Weights of a small self-supervised image encoder: adamw at rate 0.001.
Rows from block 2 of a small self-supervised image encoder, named by matrix and row number. Rows with one number belong to one channel. Each number is 500 + 25 x the weight over its row's rms, rounded and kept within 0 to 999. All counts start at 0. Numbers have three digits each.
After each channel's rows are labels from the 100 images, of 14848, where the channel reaches its highest value: "responds to" is what is common among them. Only what is clearly more common there than usual is listed. The data: streak pictures of flow and ridge fields. In brackets: how many of the 100.
# convs0: expand pointwise conv (model.blocks.2.convs.0.weight, 320x80x1x1), inputs 0-79
# convs1: depthwise 3x3 conv (model.blocks.2.convs.1.weight, 320x1x3x3), a 3x3 kernel
# convs2: project pointwise conv (model.blocks.2.convs.2.weight, 80x320x1x1, transposed), outputs 0-79

convs0.39:502500513500499500500504500501499500502301499498500500500500500500501500501500498500501500499500500500501556500500498500502501499500500500500501500500498501500500500500501500500499500506501500500500500501502501499500417500499498498500500499
convs1.39:536513539501493499536512534
convs2.39:500502500491501497490497501507489499501500500500505501497582499502490500408494496379500500516498493500505495511501486503501487529498500500500512503499505511499499493505500503501501505502622499487498502496502500501498489523500537499499497514
responds to: fine streaks (93); turbulent (30)

convs0.191:542501500494546500502502495498502480473498500528500500501484500507529499500509625501496504500491485500504466502504500499498502501500546500501501497501499500500500516501501500499501498590502492499504496492500499499547612479500500499502500500
convs1.191:471475468490527484465488474
convs2.191:494502500462499497500497500518428502500617495500500500506592500498499498498500425500485502536499473500417508520500499508500491500500487500499498504500505500499500500504501500500500493499507501500501495499485453499500480501500510500458494516
responds to: turbulent (25)

convs0.219:499501500506496499563340500511500458500504500472501499505479551501500500497548497500489495500498500500498502499499498500500500498502498502500521494500460499500500549526499547500499500500502491499499552515498500504500534501499482500500500501
convs1.219:505520485515553464505523487
convs2.219:528502500500501501500502496500502499500501500509501500488541500504500500477500500500499500499500499500463500493506500499499501496593498508500503500500502501500500500628500500488536506501564499500500501507573500500500495500497500500500419449
responds to: spiral (32)

convs0.111:501583494495471334500508500501498500498491501500498500495499497533506550504500500500500487471500495497498471500507500500516499499496494500502501502490516494498500510559500494500500501501501454498483509495502509467516494494499518503508500499
convs1.111:484444480520532506486491488
convs2.111:502502501478494517503484497504500501500494504501504498473501595500490504489582500484530508501497495499495520494489497500499500502501501500499494496512488498495500527596500500503497493458526500500521495506625502499503499490507512499472500500
responds to: spiral (29)

convs0.27:501501500501500496500502506496500508500493500499496500515502504514502505499351499491515500507517501500500483501509500502506498524481596497499436506499498500501501502499496555507506494500498497466494498498500452498500512571499498499500500500
convs1.27:484470476520531522470473479
convs2.27:477491501508495516499497500499499508500503499503500499494413499419469494505485501626544500498506506500496495501499500477503500497502556502500470486503492500503498499499502501499494568481478500494500504505496500510480500508500443497532503499
responds to: turbulent (82)

convs0.179:500501500496499499499500501500501499500501500500501500496482500500502505499502503499501501498500500500500496507500507504501500501500502500500500500499497500501500501503500504500501500500500500500499506721501500499500502500505501504500501475
convs1.179:528517451482484522473494520
convs2.179:500500500499500502502500501501499500500500502500500493501498491500507500499500500499500500500501499520526499548498507503466508501499501499500500498496500296501500500502482527500498500501492501500500503499499500501506500500513501453499500500
responds to: waves (25)

convs0.281:475500601498479500493485500482503500577500501499448502504500499500517508488500500475500501500500499500532495501496498500523498500500503503501493478500500495500497501522501504500501500640508500461499500500516500497500500500500499480499500440
convs1.281:485466487475517453487476487
convs2.281:449500500500500500501500500503529500506553490500506500500500506500486501501500500500500510500501561500500500500500500499521422500500459500500479500500353500500500500500502500495500500500500500500500498498485500562484486500500500500499499431
responds to: turbulent (36)

convs0.306:501499500500499491500500687500505500500500502501500395499500500501500494498497501499500498500500500501500499470500500500498500500500500500500497499501500501505500501500500500514500500500500505498500500500544503529500500500500503500500500500
convs1.306:509507515484439486486478479
convs2.306:489527500501500500500499500500495501500500502500500500499466500500500502502500500500500500500505500499500501436512500500500502502499501499501501499500490501500500500635500498501503500502510500504500495500658499500500500500500506500494503500
responds to: parallel (26)

convs0.106:501409498482500641500486500509500496498483499499503573500499503501500500520442499494488490500492466502500495501494503498500500504496502500500499486496500501500504500504591501459502501499500500495499503500501499500505500500502500500500501501
convs1.106:493488482477444492522524520
convs2.106:500581500499499487500502500500502497504500500499500501497500503493500500488500497500498499499500500500500502456493500501470501501484501500500507501500492500509500497641500499483508496501614502500498520507574500501486500500501499499494500498
responds to: parallel (34)

convs0.75:498500493496500510490499499500504497495501501497505500478498501500488292500501476501484499493508489499500502505501505483504492509499498500500496506487508501498498501504499500476500507473496500515504505493519496503501498478514475503496504524
convs1.75:499510492488481434488521494
convs2.75:492506501502476502514535496498405485504491515504500501496512498504499554505500496502507500502493499504381512462511501501503491498510432493497393499502490506501535498517500498504501516500506503504485509501504501498511492500501499509491510499
responds to: turbulent (26)

convs0.31:504501501515502500504508499500502501425499499500506490499500511498472499503500490497502519501499501500503501498493501480500500500496501501689501499502498505501494498479500499500495503473500500472514495501495500501500437500498501496495497498
convs1.31:472490474495538496462496466
convs2.31:506498499420500516500501500513500495500500500501500500501500500502490505508499500501510501485499501501463504497502500498500494500501494352500492498504498506503500499580500504496498500500501500499498503404499492503442498499500502498498500500
responds to: turbulent (27)

convs0.8:525499497510516502681500499503507497498500505510499500499508501500496501499500523552456488500509494501499500523499501499500510520506500500501490496492426530498500499500500500500500505499499500514501523520500500500513500501533502501502504477
convs1.8:495502459498513440496499494
convs2.8:501501480527508453500500500508485499492503500500494499502500499501500499513501500500491501521500359500496500500517498504503540502501495493542499506493501502530500436511500498500568500500602500501491501486499498498501500501495519501498500526
responds to: turbulent (27)

convs0.230:500500500502499499500500506501500499500500500499500500502499562508499500500500500500499500500500500564491458505499570499500502678499501500500500496500500502501500500518492523502501500501499500506500506500502500500500501500550504501499500500
convs1.230:460481474481519479473487470
convs2.230:490500497517501503500500500502497500499572500499500511500525483500496499518498500487504500496499496402516501501501499508500502501500500497500397398500500501502465499498501501499503498500500500519497516498499500501503500502513497594532497495
responds to: pair of whorls (30); turbulent (28)

convs0.87:550499500501500510503500500379496515500500470504500498499465477500522500560500500511500501513500500459527515499501500500483501500490500454500551541503498509500502500501590572500500496533521500500500500500501500502500499500524499503498500481
convs1.87:483529470524530532505529511
convs2.87:494500500497500501499503442500501500500500500503500490500501517500501500499500500500500500494512500626504500500500500500503496500500499499500499494499493500502668499485479500500495498501480500500499500501477500513500500500500500500500503500
responds to: whorl (25)

convs0.117:517500497501500500499500499500503495497501472502498500495501500500535503499500536505500444484498500501502562500501509500499529500511456498509554496500415499500539500500504500498498499646500500499500499537494504500500495500500506500500502460
convs1.117:469477466485483485470478471
convs2.117:501501470500500498474496545521519501474523503502498535483499542495504496495500503484492500554565477489572494533472476499499508502505542496511562532470567500499481500455553534505500500503502500500501502458440500483486503502494505489499496521
responds to: high contrast (88)

convs0.174:510492500528579498500500586500503500500499501544498485471500482503494500499501500500502504499486501501504517500507497503499565493520498498500499499500499496500499497499484498542499518548500505500503500500496644526500498521499500499518500499
convs1.174:507472508512547525507462482
convs2.174:507709498500501500500500500500496500500500501573500507477501501499500500500498500494500504499501498500500499500499500499500501503500500489501498497500500500500500499498500501498499501498500500500499499496499500500502500502508499498500498501
responds to: spiral (26)

convs0.273:500500401500499498500502501500499500478500500476499499500500500496500500500501500499502493499500499500500507501501500525500500500500507500500500502500500512503500503500500500500503497513374502500500503365501500455500500500500500542500500501
convs1.273:501507495450509536533484481
convs2.273:502497499474477509500499500417497501500500500500498500500446424499500500505505500500503500467502495514501499501493500504502509500501501499500507500500500501500472517500500525500500541502506500449528545500508500501499500499500502349499500506
responds to: whorl (29)

convs0.203:503322500501540602500500472500499499500500500500496524500499500504498500500501500500499500496498498500501499506498500498500500500533500500500501499499502500459500500500500500500499500502499500500500500500459513500500500500500505499500500500
convs1.203:502520501537561508496494499
convs2.203:500605500500500338500500500488499500497500501500502405494500499500498502478500499500500502500500500500504501500500500500502498500460500498500500500501502501500500497509500500525500501498500501499500499499525500498503500500498500500500503500
responds to: source (29)

convs0.92:504500500500500500500687500497504500500500500500500500500503500531500500500500500498501500500500500500501496500502500502500500500471500500500496499500500500500500500500500500500500500500500500495501500500500500500500500387500500481502500500
convs1.92:505519482510564495506523487
convs2.92:500501500498493500500390499499505503500502500517500467500502501493500500496501500500499500499504500500499500500501500500500499500641500502500521500500500500500500501598499500496490501500532500500508502503567500500500500516504500516500499482
responds to: spiral (27)

convs0.284:496504499493350388500501530493499500500491497469496501501500501527499500501500500498505500497500500497500499500503498504501498500507500500500502502498502496583497500500500500500500492500500500492437500499505531500504499498498503500504500501
convs1.284:485455476525542520498495497
convs2.284:500640503508506511500484500504500493501500501618500499496500500500499501499500500497500500507500500500501502475498500500499498517403498504499497504508492528479500500563500500500500507497509501500500500501500501502500500500500501500500500497
responds to: spiral (29)

convs0.76:500501498516506499503499500518498503499487500490527499534509501502499500499619481502501500587500495447491460500503499500500469504472538510487500506442499504494495509439499487500503501487500499500500502492514478504503547433491473501495500531
convs1.76:475526484473523465476527484
convs2.76:519518500513511441500501490500502597497516495501499499501512499562499502500547500507455501499499497500502493498510500522494500499566498511500490522500499496501500495489500508484502502498459381500507491500463489518446502500494514493497507501
responds to: turbulent (50)

convs0.265:500433501537500637500501500500499501501501497444498641498504514481500496496499510496505500494499501500500501499479500501499500499505502500498502503501500500477501499499500499495500499502501502502499499500481500499502500501500500500500497502
convs1.265:533489461527487464519497483
convs2.265:501498500495501500444469500500503501500561499501501500499500434515499500450499500498500500485506499500497503500680500501499496500463494500500496500500501491498500498501499500499503506500501511500501500500499513512500499501509503499502499494
responds to: pair of whorls (26)

convs0.182:500500500518500500500500500500500500500500502501500500509500500500500500500500500500499500502500500500501456499492501507500500500502500500500498499500500502500500500500500500500500502500500500500500501500469500500500500500500713500466500500
convs1.182:467490466487492485536511537
convs2.182:500494500499498498461502501500500500500502500499502501501500500500500499599500500497500500500501500500499500501500500506500500500586519499500500498501500500500500500500501500500500499499500500500500498500500672498502508499499523499476500501
responds to: parallel (38)

convs0.192:484459500499499628499499431505500499500499505500500608486500501517500500500482500497499500450497499501498500510499496490500500501500501500500500500499505501413501500511549502464501500499501502501497501500500501500500500502501505499508500500
convs1.192:474462478516547520507510506
convs2.192:502647499500526500500499500500502500484500500559500498496500500500492500501500500500482504501504500500508501501500499500499501501449501499503500503500501500501500500397500501500500505495501503500500494499400500499500500500501500500501500500
responds to: parallel (31)

convs0.52:519434498489501513499500500510500500498466500499500500499507504502502513509446500501500499484472498503428572501501498495474502501501501498501499504496500495500510498496562491352501500500500528502463501498500505500504500504501495500499502489
convs1.52:527482486452526524525488495
convs2.52:500538500470498501500495504378502500499500499542500497499495508501503500500519501420501492496514502497499456501492530496498511499548496501500504500500500491499497539499499521500500503501496390502500499500496500496500501499563486498493502500
responds to: high contrast (71)

convs0.294:499455499500499473488500489532500499499500500500500647499496494502500500495500500505539499498491499496500500503514500500500500429502500501500500499499500446492441500500508507485500500500500500500493501499500597499506493500470500501500501504
convs1.294:520496489492566500484486515
convs2.294:500592502504500433499468503499492502501500500500512465501500499502499503510502500499381502501504514511497500497500506456507496513516496500498499490501500510498609502510453500501501500496500455497503499500500477498500500499485516500500500500
responds to: waves (25)

convs0.90:500500498496499500500500500668508479500500499487500500500500500500500500500500500500496500501500500500433500497500500499500500500501500500500500500450503498502425499500424484500498500500500500535500500500502500500505500500464501499498500500
convs1.90:526534516533485535506530506
convs2.90:548500500486500500500500403499500500496500500500500499500497500500500500500500500506500500500499500595496500499500500500499496500500500500500500500500514499500631500503392500501501501500500499500500499494503500499494500499500500500498498500
responds to: whorl (26)

convs0.288:500500285500500500500500501499500500500500500500500500500500500500500500501500500500500490500500471498500500500500500499500500500500500500500500500474500500500499500492500500500500500500500500500500500456500500500501509500500500500499500500
convs1.288:499498495503575500498505496
convs2.288:500500459481500500500501500499501500487500500500500500499500496500440500500500477500500657511500500500498500500500500500500500500500501502523506500580500506500500500500499493500499500464500500500500500500499499500500471500500510500498598501
responds to: fine streaks (90); turbulent (25)

convs0.315:510500495488500503499297500499456454492500501501497501500493501536500500499504502496500492498494494507500492500547503500501503501493500490502498500499502499499498501500497503501501500502500499496499500499500501498512500500500501502500502501
convs1.315:529514485552516468506508484
convs2.315:497502500500500505500446500501490534500505501514506401504499500419501502494500499494498505499505499500503498499474501502501494499623490501502493501496498498501499500481500505499487492502495498498500503501486500517502499608499498498507501489
responds to: spiral (29)

convs0.60:498508502497500502504500494498468502502502501501497512501457412501530501515501500543488500501500496496507498508506499510497499503482487506499501591506498491504524570521527500496501457512502481509490499561501492497497507461523502401499458500
convs1.60:472504491454535472516481501
convs2.60:504500494546482508499469500505499506497502500488503490501527468499500501500501502501499496509496500475495482496479498499498497500499503481511486497459532513498497498536500489506498491493501499500501353498502504500504584504493466585524501507
responds to: turbulent (35)

convs0.309:500498502500475497502500497501500501502493499500499501500500547500503453466499506499520500500493500503501500501500499500414500500497504500499394501500500505500501498502520501478580495501512500500498500503494497500499502501630491499500498498
convs1.309:484509505493537514442490489
convs2.309:445500536500500509501497560501500501506501505500500500500500496501501494503500479500501500494503499369502500499500502538497500496505498618500503496499473480500413500499500500490500500501498500500500499501497500501500498500504500500502500504
responds to: turbulent (29)

convs0.209:496502560513506499497499502500515500672508497509513501499511500502472504498499451496514513507495506500500497492496500507504498499501499499501501498499500501494497500550497500504498502496557501500500477568523495500501501502499504480500504499
convs1.209:524476522472510470526472527
convs2.209:581495499515500499499469500495507500503501493499361545499499551499570500499498500497497471498500497500497489502500529494501505504490505492504488498413500502500500498499499503500505486500449502500500501500487500502503509501499492500510498502
responds to: turbulent (31)

convs0.289:502522503522501499499501517338498495502500500505489500500499499525509501502500501553488499496495505502500500500504498500500501498505499509500511495503466500508502504498500500500500496507500471497498499501485500500498509376499520493504496498
convs1.289:474484528524502452524482509
convs2.289:500501500502500500504492472511499496501487473501508501480493505511501491429504502502507500498497508637520491522490496497503506510500504488510515498497473523498512500477503513481502477502501492494499519499380500522499502497492502448492499516
responds to: parallel (27)

convs0.157:501501500500500500500670500500623513500500501499500501500519502562500500500500500495500500498506500499508499501494501499500500501500501500500500500500502502500499499502502501500500499537500505500500484500500500499499500500502504500504500501
convs1.157:498509504512570514510512505
convs2.157:500500500506500495500310499500460500500500500500499444500485500445500500497500500500499500501487500500503501500500500500500500500524500501500525500500497501500500500500500500498499501474500522500500500501500500500499500555501500502501501496
responds to: spiral (30)

convs0.193:499498500501499499500503500500507502503485500454498499495512499500499500499495490492502501504501501500500500528499496499500500498494502500497454502499500498501500499498499500500701501499500529500500500500499500501500504554499500498488500500
convs1.193:498535514510458473497534520
convs2.193:502501505493500490500490496488499500501501549500500500503498501500512465498500481500498500499500500507496500501497501518500500500500499500491493500499501349500501500505496512501593430501499493500500501499520500417500500499498507494469499504
responds to: turbulent (39)

convs0.88:500500500500497500499502500502499500503500497481500500500500496499502500513499500500500500504501500500506501500527500501500500500499502542493501501499499505506500500499500486497500499500500511501498499499493499498500500501501513484505286500
convs1.88:451448481508508504500499502
convs2.88:499501457499500500500498500500498579499500500501499502496500501491500381503500501499499500510499438500499498504500499498498521504501503500597506499497521501499500500524500499483500453500511500551586500489503500501496501500500502501500493499
responds to: fine streaks (79)

convs0.82:501499500508429289500500499501500500500500500500499500493500501500499499500500500499500500499500500501501500500498500507499500501500500500500500499500500504501501497500500500499498501500500501497500500501492520500500499501500500499501500500
convs1.82:466544516474496530509477509
convs2.82:516500495496508463485481499499502498500542507503499499498509484515496497478499500491366502500517477501490492488612503499501505500504500501500494495500505499502507500499498502497500508496496392500499500501490500473507500485501495499496494502
responds to: source (34)